{"model": "segmentation model", "dataset": "rendered rooms with furniture", "train_examples": 72500, "image_size": 48, "crop_scale_min": 1, "horizontal_flip": false, "color_jitter": 0.1, "num_classes": 17, "arch": "unet", "norm": "instancenorm", "hidden_act": "silu", "padding_mode": "replicate", "pixel_unshuffle": 2, "widths": [64, 128, 192], "blocks_per_level": 2, "block": "plain", "attention": false, "upsampling": "nearest_conv", "init": "kaiming_normal", "optimizer": "soap", "beta2": 0.95, "learning_rate": 0.0017, "beta1": 0.95, "shampoo_beta": 0.95, "eps": 1e-08, "precondition_frequency": 25, "max_precond_dim": 1536, "merge_dims": true, "one_sided": false, "adamw_lr_other_params": 0.0023, "max_steps": 25500, "batch_size": 128, "epochs": 45.0, "lr_schedule": "cosine", "final_lr_fraction": 0.05, "warmup_steps": 510, "weight_decay": 0.03, "adamw_weight_decay_other_params": 0.01}
Rows from block 4 of a small segmentation model, named by matrix and row number. Each number is 128 + 32 x the weight over its row's rms, rounded and kept within 0 to 255. All counts start at 0. Numbers have three digits each.
Before each channel's rows are labels from the 100 images, of 14976, where the channel reaches its highest value: "peak on" is the class under the peak. Only what is clearly more common there than usual is listed. The data: rendered rooms with furniture.
# conv: 3x3 conv (model.mid.0.conv.weight, 192x192x3x3, each kernel summed), inputs 0-95

peak on: wall
conv.131:126200104137082217133135150140093125115101123119158169113128175147110142129144197157148136159104128170134174104126151137085048174105112139154172178149128105115124137101088151115096139089179117170105231102131129164169123118137063128136109074152130157152131084125149132142117103206141084158

peak on: barrel
conv.13:159164137097168135143144131090137085141114153143157154067138058136140133115127158135101078089134140114130164135113110104114112133104072128144135096093110090109099093161081106132139062134159193188155095124083160153145134138124203084101109172156141156100185031098125135101192095127154147092

peak on: wall
conv.186:129115077164162152162111138132170090154097136096144113119127058102096155096123188122107128106104110112069147080179155095135134115199154111140160137115125125151112095152140163121167189139044168091074067122108145131103155104183158141118086178114104127188121173159079077148129100072130131176

peak on: wall
conv.121:135056107104135155145093108099161126100161154127121095137173157129134159126097168142129121133111083081086071171077112138085111138090125178112066125127123112162152116157147127151111112127115131088147142165081118166087187065195120099169109182137116021142087126156119126130110116068107070155

peak on: barrel
conv.137:152135114073120144155162162105114173160100162154141174178158140148091075096144167155188129132141112117110155108106149156186170107067117149125125076142156130123150168100122069125159129132157128181183090150128127117168082091131117155118084151116105094141161048170161123093162167111106099076

peak on: floor
conv.49:118165079124158154123199082136115108148103119085169104089092109124194120122159140149111156156144152082105134179109180127127147081135191100117089073153105124076165149121156160082133112131128080131147170138136068149143127178129156140124105179143083092121128087124153147133158186147168056127

peak on: floor
conv.139:135086068158131175159144168128109159147128144099125159073113123088105139121107120124170170119135119127138107119142171082075147127173146172086169116095159114109110153152151134161167087119086165164101091194062121128152154072094095087096159104164137110164139112140121144056065161099132204076

peak on: floor
conv.88:185101105095114189152161148164146105085113100186103105112075130095128160109145097158179117126096130099118196119109128132142102072123150088193079101094103115099134137140146129151186128123118103187121105166157126110155100119074172182140122145150115169136108097139132142132127172149149146097

peak on: wall
conv.9:110091078129098061136114138106114130084110150103113149148147094127119158145104184169145105130131128149112097134212083154086086035120160118115097147074182167150146128116117133151141138091063221131179153125126146125106107116089126171103159096122167152197106163101124150143131132110088095095

peak on: wall
conv.138:145141131143158179110102203063181155070104041125146128161161156114148139167164106183149060159133145181136160126108133120123154157134123092131177140123115058121177105100110061156124194105144166112106148119080135123122082117129165123118154134110111061172157175176125082118151099160143141127

peak on: ceiling
conv.28:136178097167185149135137090112132178082083135133166122100132121095098088123206172110116159147164080113111216142122176147051102101149104121127149111092129070165129162106094129079118121150185100112145187135120092162129103167144097127153163145169162134158121119122160091180114088176081123167

peak on: wall
conv.82:125111153178117127126132143102158163118169196155187131127148110129099106110133131112113094172104093161107191153144146072084114114126095064201105160106148096187135114063090101112149125125128132087092172113099107129120165098114137144142121133169088129137152113135140117083114059146114151128

peak on: door
conv.17:113127119120126106156067104120110123106154061116134146093145157097097123173097151107196114165124126129158179130129162154166088127123109111166122118145177134134142138097082154139097131097134070180167174110205123126104126113064154205097140104135090075142162152131152151079131101123111104061

peak on: flower
conv.178:133120146119083097097138131059070075123078140137166106171115147136111149097081164099166155100117153112143107068102082141075192190116160105165067105082181151152078142163108106129092125130109137148131154132150159149157135103045119100125079051107133074167080117128098163148108155106110057155

peak on: wall
conv.26:112142132104163146156117150186140085134080122170131143122169156152105139071163135180156151184115232136143113181090105144096134121142125157139081188098127088122181125173096179115182093107157126096116162108125172159116173151103147096125079150102133156100072153136148138149160096155120051145

peak on: wall
conv.30:174076142095090080110119115138119063169062116099129120116017140110100120181155115142130157127121090061120128143144109144141144089073110145130059099147152149103126167110106165109148120157129163128117131146073088030154157156147146186149169139091162119111101117023116085076126074104108177117

peak on: ceiling
conv.80:101142162072167106079101185126155132167110129113139153153106106150155107165145134119098069135110180057147120176193071103139120093157152130145103175148131167164139121166147137152157077131097148181154088155091120104142151127115143122144087111155156141152179123130108083103097131142168117163

peak on: ceiling
conv.94:106128152197122119105110103148173162168143057168094179109149112063124120171162133132093087136109161092112110129134130092095129175148114146114117188132087146127122175139120079164126173180123107144177115154152138143106136146084128094131175116113108166100121128113160155102126146157163100179

peak on: floor
conv.71:089157145205042052124110109151136123172147098109170099112148162108133090094170153169144103151118093112144110146134156139093153165081125111111114133125128123085156140109121163112127136158109106130160129129190131073093184145091137087072156105168132212105192074154092121141150151199163099088

peak on: ceiling
conv.187:136097113191138162093125110073092117114148166126125096143117133083120112179141202086136141090175181105089207173107104162063131143145172117124169189147108114093164130127097150141095107125132158151124174122031103128171099122122103151128131086177097080103144131127106121107133098123063098137

peak on: wall
conv.162:124058132086148061137154117110106114146070136157138099087111109134141109187157148095135136150159136115112113136170109142126119119123130127159040184059117140069175130136130098146073130139151154178126163073068096158139130065123118113146158133036109165104089081078101165207119118133120163092

peak on: wall
conv.158:147103035146087166179078151125065136110104142156128171138136140095151129170081178145157164114079077143118169155096116154124117162138123153143144112106152145157131153166089141133177170081093079126152169140107119162130046092125148112140171094158115103107123147129152085145181078145071092063

peak on: ceiling
conv.185:137142099157081170145113190120124172086139171085173175127119163140103146163064173126089136150125124169145085122124153147129136161176081130139114167111134119114092157087132143098114198161122106085159149153091183170137107156149114148157106113150114104134080161131131127153163173136133125111

peak on: wall
conv.165:110101063162146104109120121119190084072110133114186144143126141104093136150122172110110146145133080078109080164085092058176129124149051022171161062104077091159132116093141157101097137093080142163090169127177155113116138122102122149065126106097145135130128071164125141151144098123097056137